A small contrastive image-text model, trained from scratch.
Model: 13M parameters, 24-pixel images, encoder arch convnext_v2, encoder patch size [4, 4], encoder layers 8, text encoder width 128, text encoder layers 6, text encoder norm layernorm, text encoder activation swiglu, text encoder moe soft, text encoder num experts 8.
Data: trained on numbers of one to four digits printed on busy colour backdrops, 295000 training examples.
Rows from expert 7 of block 3 of the text encoder, named by matrix and row number. Rows with one number belong to one neuron. Each number is 128 + 32 x the weight over the matrix's rms, rounded and kept within 0 to 255. All counts start at 0.
# gate: expert gate (text_encoder.blocks.3.mlp.gate, 8x256x128), inputs 0-63
# up: expert up (text_encoder.blocks.3.mlp.up, 8x256x128), inputs 0-63
# down: expert down (text_encoder.blocks.3.mlp.down, 8x128x256, transposed), outputs 0-63
gate.14 [ 85 125 150 148 114 166 134 127 150 150 121 147 171 136 131  89 111 152 138 126  99 133 170 134 156 147 127 135 142 145  72 161  63 120 112 139  92  88  97 152 120 134 128 138  79 135  74 133 117 144 112 100 107 137 107 147 158 212 144 137 140 167  79 131]
gate.15 [131  87 117  70 121 110 120 119 118 121 142  60 149 164 159 117 113  75  49 104 133 143  96 121  67 129  68 161 107 191  99 168 144 191 102 216 159  92 156  73 117 148 174 125 181 133 157 131 111 157  76 137 140 178  82 148  75 109  86 150 130 109  86 107]
gate.16 [101 128 155 117 122 159 104 144 121 184  95 150 152 120 122 151 146 121 118 119 100 108 180 126 156 121 119  84 149  91 159 121 115 127  93 119  96 157 160 150 107 157 119 110 109 105  75 141 124 117 135 163 144 136 170 168 115 141 120 125 159 148 116 134]
gate.17 [131 184 130 179  99  96  63 174  33 170  90 172 117  93  99  82 158 141 156 133 171 153  88 131  84  68 107 202 162 110 167 126  88 112  97  88 129 146 128 125 221 112  84 171 124 104  71 158 169 171 151 139 126  71 146 153 146  99 166 124 169 105 125 114]
gate.18 [171 108 136 173 144 108 135  88  66 115 151  95  34 160 150 148 130 143  85 149 100 122 197  85  88 121 122 107 141 108  73 141 144 130  40 157 171 144 192 203  79 130 154 102  27 194 130 170 126 148 126  80  29 136 127 137 184  67 173 144 168  66 139 114]
gate.19 [119 139 148  93 146  89 138 134 161  82 120 199 112  86 170 117 199 117 133 164 101 161 115 121 194 121 180 211  67 132 158 117 106 133 155 172  61 109  31 126 152  70  99 136  78  94  85 130  96 139  68 103 158  74 173 109 122 135 112  83 133 151 134 144]
gate.20 [134 122 149 150 120 147 121 135 148 160 101 157 113 167 178 158 139 158 116 127  73 118 185 121 147 156 152 122 116 119 125 142 110  96 120 128 149 142 116 133 109 108 148  90 139 121 125 150 133 129 127 118 108 131 147 141  98 150 141 136 163 157 146 159]
gate.21 [141 173 135 134 174  85 146 139 118  94 133 120 109 125  96 149 126 121  91 112 115 120 143  96 122 113 103  96 113 133 130 112 110 106 135 139 149 118  93 162 160 150 137 119 106 141 125 147 107 105 125 105 151 162 132  93 134  99 137 101  78 160 119 130]
gate.22 [144 150 184 107 111 114 100 147 129 142 159 104 120  70 110 152 195 142 157 151 184  95 123 139 121 113 138 112 167 110 118 133 133  98 158 123 104 133 113 115  98 153 104 105 135 123 142 120  94  94 162 106 185 143 113  99 119  75 176 140 109 134 161 165]
gate.23 [142 163 209 165 213 101 170 112 126  44 104 173 141 117 102 123 139 137 128 114 133  90 122 121  61 124 145 111  32 122 120 133 128  99 172 138 100  64  66 144 169 109  45 214 117  92 111  86 137  93  94  86 139  91  99 143 175  85 146  56 112 123 156 109]
gate.24 [ 95 116 124  85 146 145 147  86 122 171  75 182 129 153 177 175 124 128 138 114 138 110 117 139 161 170 157 127 137  75 168  24  87 152 143 138 112 179  85 168 132  76 131 114 141  80 120 184 135 146 140 123  85 113 169 193  87 158 144 109 154  68 155 148]
gate.25 [176  91 103 203 136 172 158 138  78  96 124  52  66 146 173  93 135  14  24  92 168 123  87  49 128 135 131 155 174 145  93 187 154 179  71 166 180 167 114 136 163 166 174 126  69 255 153 237 117 184  92  97  98 178  74 141  43  59  80 131 180 122 151 132]
gate.26 [182 125 147 148 124 145 137 166 153 167 102 103 148 129 126 142 135 149 125 164 120 153 157 137 139 146 112 143 132 122 134 151 127 108 111 107 144 138 115 134 146 134 122 115 112 125 118 142 131 112 115 150 105 115 163 115 126 108 113 114 142 132 112 122]
gate.27 [128 127 196  69 126 141  80 131  90 162 135 149 110  94 179 180 183 153 127  99 125 138 108 125 115 108 140 118 178 111 130 128 168  88 148 135 104 156 128  98 130 134 146  82 185  81 135 110 113 195 157 103 182 113 130 149 132 152 155 135 115 124 149 171]
gate.28 [155 131 167 106 113 105 127 129 121 131 113 147 146 147 227 150 147 147 126 158 136 135 138 133 149 154 123 121 124 105 139  91 111 110 118 101 143 150 145 120  56 130 133 106 157  70 126 151 118 152 134 117 113 160 159 111  99 140 130 113 127 148 156 138]
gate.29 [ 98 137 126 143 134 122 139 110  99 175 101 117 131 113 127 119 125 103 107  80 104 140 127 116 148  67 148 117 163 117 106 158 140 122 106 128  97 138 104 117 130 142 139 123 139 114 153  67 119 163 114 116 160 157  74 178 153 124  96 120 143 114 110 130]
up.14 [125  94 137 126 110 175 119 146 105 139 157  93 142 116 150 119 105 139 146 143 130 127 141 109 126  58 143  56 150 159 123 164 154 126  97 101 121 147 122 154 171 162  85 183 106  99 119 151  93 147 115 162 150 129 146 126 127 142 138 124 175 110  82 111]
up.15 [ 85 165 155 174 107 122 166 127 144 160 104 180 133 105 140 163 107 130 185 164 106  75 155 108 166 105 138  98 113  72 153 105 140  66 161  70 108 137  96 180 151 107  84 159 139 130  99 143 117  79 172 170 120  64 129 121 190 138 146  81 147 135 178 178]
up.16 [112 122 153 111 112 152 137 123 125 145 112 148 137  85 164 168 135 153 121 128 118  82 145 103 158 142 155  67 160 103 155 115 155 123 151  91 141 128 151 160 109 114  98 147 103 133  70 128 116 108 135 124 132 141 150  92 155 155 122  88 117 148 164 103]
up.17 [170  63 115  30 193 171 139  99 205 115 187  96 175 137 133 193 116 129  88  81  67 106 177 116 142 179 144  85 107 137 117 174 139 163 169 165 133 112 138 118  54 126 226  56 145 124 201  89 133  89 134 104 146 176 129 131 131 154  92 106  75 131 133 141]
up.18 [155 143 186 151 137 123  62 154 190  96 158 189 178 100  94 186 128 148 183 127 160 144 111 144 122 118  65  98  58 110 127  82 129 108 184 191  97  91  71  95 132 103 104 191 136  84 102 117 106 111 124 135 142  89 185 133  50  89 124 118 103 133 111 106]
up.19 [126 131 122 149 133 124 152  98 196 100  98 142 118 130 136  96 142 151 163 111 127 112 145 132 171 153 170 114 118 155 149 115 149 100 124 172 104 147 111 153 114  58 121 170  88  52  73 129 137  75  76 121 141 106 141 116  81 107 129 126 131 122 103 151]
up.20 [130 134 122 142  98  96 123 130 120  79 115 102  90 153 115 117 147  85 130 128 123 154 131 155  92 132 110 163 138 166 103 126 152 174 101 140 146  97 106 135 201 118 167 147 114 126 159 134 136 118 124 123 137 132  74 144 137  89 153 141 135 163 116 125]
up.21 [107 134 132 136 149 120 107 152 160 165 134 134 146 100 139 135 113 151 128 135 115 106 124 130 105 128 104 134 136 155 121 129 128 151 107 123 161 141 190 113 101 136 165 137 111 132 134 111 124 182 100 107 110  80 135 104 140  97 129 129 144  85  99 116]
up.22 [ 90 169 201  98 104 128  75  87 145 149 142 123 164 125 150 144 132 152 153 144 173 138 102 159 133  73  96  73 157 130 120 137 140 129 130 119 136 144 101 119 113 120 109 153 117 134 107 131  84  94 135 115 166 135 121  80 153 130 151 115  95 129 122 141]
up.23 [ 94 167 166 161 190 130 113 107 112  97  92 123 126  96 195 131 178 150 180 115 155  70 134 116 117  99 128 104  66 166 148 116 156 153 136 149  97 114 152 129 169 106 101 120  90  62 112 107  63 121 102 112 154  84 122 129 155 110  95  71 105  87 130  96]
up.24 [155 156 124 124 128 163 123 131 106 173 108 108 112 129 117 175 124  77  65 131 112 167 103 122 116 103 144 177 103 140 123 149  98 155 146 191 141 187 124 101 127  95 129 129 105 138 123 137  98 161  62 116 134 140 114 160  66 133 125 116 154  69 147 129]
up.25 [110 165 161  61 113 135 166 255 171 146 120  99 154 124 173 127 115 180 132 138 119 163 131 104 141 128  61 117 123 124 131  94  38 119 154  29 168 145  49 137 202 118  70 200 167 118  45 149 148  65 162 164 110 128 238  65 145 124 159 146 131 174 134  65]
up.26 [147 130 159 125 115 118  97 122 135 132  98 188 119 151 137 158 111 168 151 121 105 137 123 155 120 127 124  94 108  58 137  79 131 100 130 124 114 133 139 110 110 124 130 134 164 119 100  86 126 111 158 141 168 132 172 136  97 143 183 113  92 117 152 127]
up.27 [ 98 151 183  72 165 150 106 132  99 146 179 152 106 120 181 178 227 187 120 108 109 128 113 137 144  68 139 161 126  87 142 176 158 109 104 109 129 193 161 117  98 172 122  75 140 114 141  87 134 153  62  93 201 109 183  82 169 162 147  94 105  98  92 113]
up.28 [144 161 130  83 109 117 149 109 125 145 134 133 133 135 170 148 134 136 106 165  89 135 158 175 182 146 104  98 113 132 156 121 122 141 148 145 119 155 167 151  77  64 162  98 140 105 129 153  90 134 101 120 173 123 178 117 120 143 126 145 115 115 174 136]
up.29 [112 102 115 151 127 149 136 154 131 135 147 102 128 119 145 142 135  73 136 151 168 132 103 144 127  89 128 122 131 155 112 178 112 145 136 137  70 120 127  77 161 129 126  99  95 121 184 124 134 169  78 151 137 158  94 143 118  86  94 126 183 100  86 127]
down.14 [161 151 160 124 103 130  92 144 114 102 128 160  88 137 132  83 161 120 199 142 204 111 129 164 101 128 121 131 127 111 138 122 147 127 142  77 162 106 155  90 100 102  84 124 162  67 123 134 172 113 149 196 133  95 119 123  90 118 132 115 123 188 163 151]
down.15 [131 141  89 149 202 133 156  86  78 101  97 140  85  97  54 167  81  94 173 157  24 144 226 141 102 104 130  46  54 146 134 108 149 104 116 196 125  68 180 157 105 158 185 214  74  81 134  68 198 105 153 131  73 128 110 168  86  73 178  96 158 116 188 110]
down.16 [150 141  97 121 116 134 108 141 124 135 102 110 137 171 185 112 170 111 138 135 141 141 131 128 139 139 146 124 134 122 129 138 140 155 114  87 137 152  98 165 113  85 114  64 204 120  85 149 167 127 105 130 165 109 131 117 127 143  43 110 165 146 120 137]
down.17 [117 130 123 191 120  98 142 109  11 115 153 226 100 102 110 139 251 142 212 144 135  68 212 144 107 178 170 164 103  59  63 150 125  68  97 119  78 126 131 108 177 179 114 104 114 182  95 100 152 124 202 153 176 112 119 195 177  95 208 127 176  93 172 167]
down.18 [101  54  10 199 198 155  72 193 119  92 161  83 127 202 122  84 157  63 138 158  88 132 127 123 105 155  91 170 100 188 124 129  79 156 100 130 170 174 117 146 122 136 101 208 146 113 118  77 170 186 119 127  56 176 120 163  66  88  86 174 185  80 105  59]
down.19 [137 192 147  94 112  92  97  73 168 120  83 114 110 130 150 142 104 100  65 119 187 147  95 163 116 117 115 141 138 137 149 165 156 130 120 169 174 146 126 152 124 121 145  72 134 153 177 181 142 117  96 148 166 163 108  59 149 143 105  85  75 176 137 167]
down.20 [ 83 110 145 128 133 135 149  82 119 147 102 102 163 124 119 166 109  84 100 115 123 117 129 126 163  67 137  74 158 116 154 134 141 118 118 175 104 127 143 109 162 155 172 106 110 147 156 131  67 131 128 137 155 140 118 133  88 129 155  83 153 114 146 143]
down.21 [157  98 139 153 152 178 131 202 125 143 103 127 110 123 130 101 100 132 125 162 114 168 132  98 138 112 115 155 148 157 148 143 122 109 122 136 116 146 143 107 111 158 109 115 133 132 141 136 132 144 140 119 136 160 143 138 120 149  85 118 126 128 108 122]
down.22 [163 136 127  99 163 108 109 120 141 114 176 103 125 162 114 140 108 108 109 122 108 142 126  81 115 139 122  94 124 136  86 145 181 161 142 125 160 102 159 153 112 132 127  80 121 122 221 147  95 107  99 144 120  99  99  74 150 110 123 162  90 113 116 154]
down.23 [155 123 107 113 125 149  54 179 217 107 156  79  92 184 157 107 108  98  80 114 126 124  62 161  75 110  84 222 125 144 158 196 125 117 138  63 216 177 122  73 118 156 125 100 197  77 161 170 146 121 116 137  90 176  85  81 164 159  79 122 132 168  99 117]
down.24 [161 155 212 109 128  80 216 121 134 104 119 158 148 144 126 142  71 143  86 133 138 174 125 149 136 126 105 153 158 132 134 136  77  94 134 129 133  77  83 183 119  69 110 120 115 145 141 202 199 125 173  68  57 107 128 127 174 176 159 122 101 165 125 147]
down.25 [112  72  38 172 120  71 148  86 102 145 146  66 122 164  38  92  62 104  86 109  80 123 183 188 155 154 149 158  70 148 133 156 137 110  91 180 132 150 181  95 156 133 248 197 133 163 151 109 159 156 186 122  84 169 101 166  65 147 201 124 205 124 137 149]
down.26 [ 98 134 170 111  75 128  98 151 145 115 126 176 137  81 155 146 138 143 129 131 117 113 122 106 146 168 142 137 138 117 127 123 105 128 176  89 135 137  91 169 118 134  92 139 139 163 122 169 121 100 135 106 123  95 145 116 147 137 165 131 120 113  94 128]
down.27 [164 175  88 164 108  67 132 128 145  25 146 137  74 151 138 108  55  57 118 144 185 141  85 161  86 195 150 146 118 151 105  65 165 197 140 205 180 139 125 159 132  95 137 149  83 102 162 154 145 108 101 187  76 131  66  98  60  61  90 175 134 174 112 135]
down.28 [150 133 142 122 135 150 122 146 164  87 131 159  83 123 118 129 124 121 119 134 158 136  99 153  99 152 119 163 144 173 146 120 122 146 162 100 170 101 106 139 130 104  65 143 122  99 163 162 159 135 120 124 114 127 100  87 123 124  89 131 126 160 118 152]
down.29 [142 147 181 182  94 111  92 121 113  65 131 183 115  88 111 136 173 142 146 127 191 103 107 156  73 132 140 111 175 133 128 104 132 133 112  77 119 120 115 142 148  85  76 148 119 113 131 175 126 156 133 129 163 109 154  86 159 113 128 119 123 151 146 146]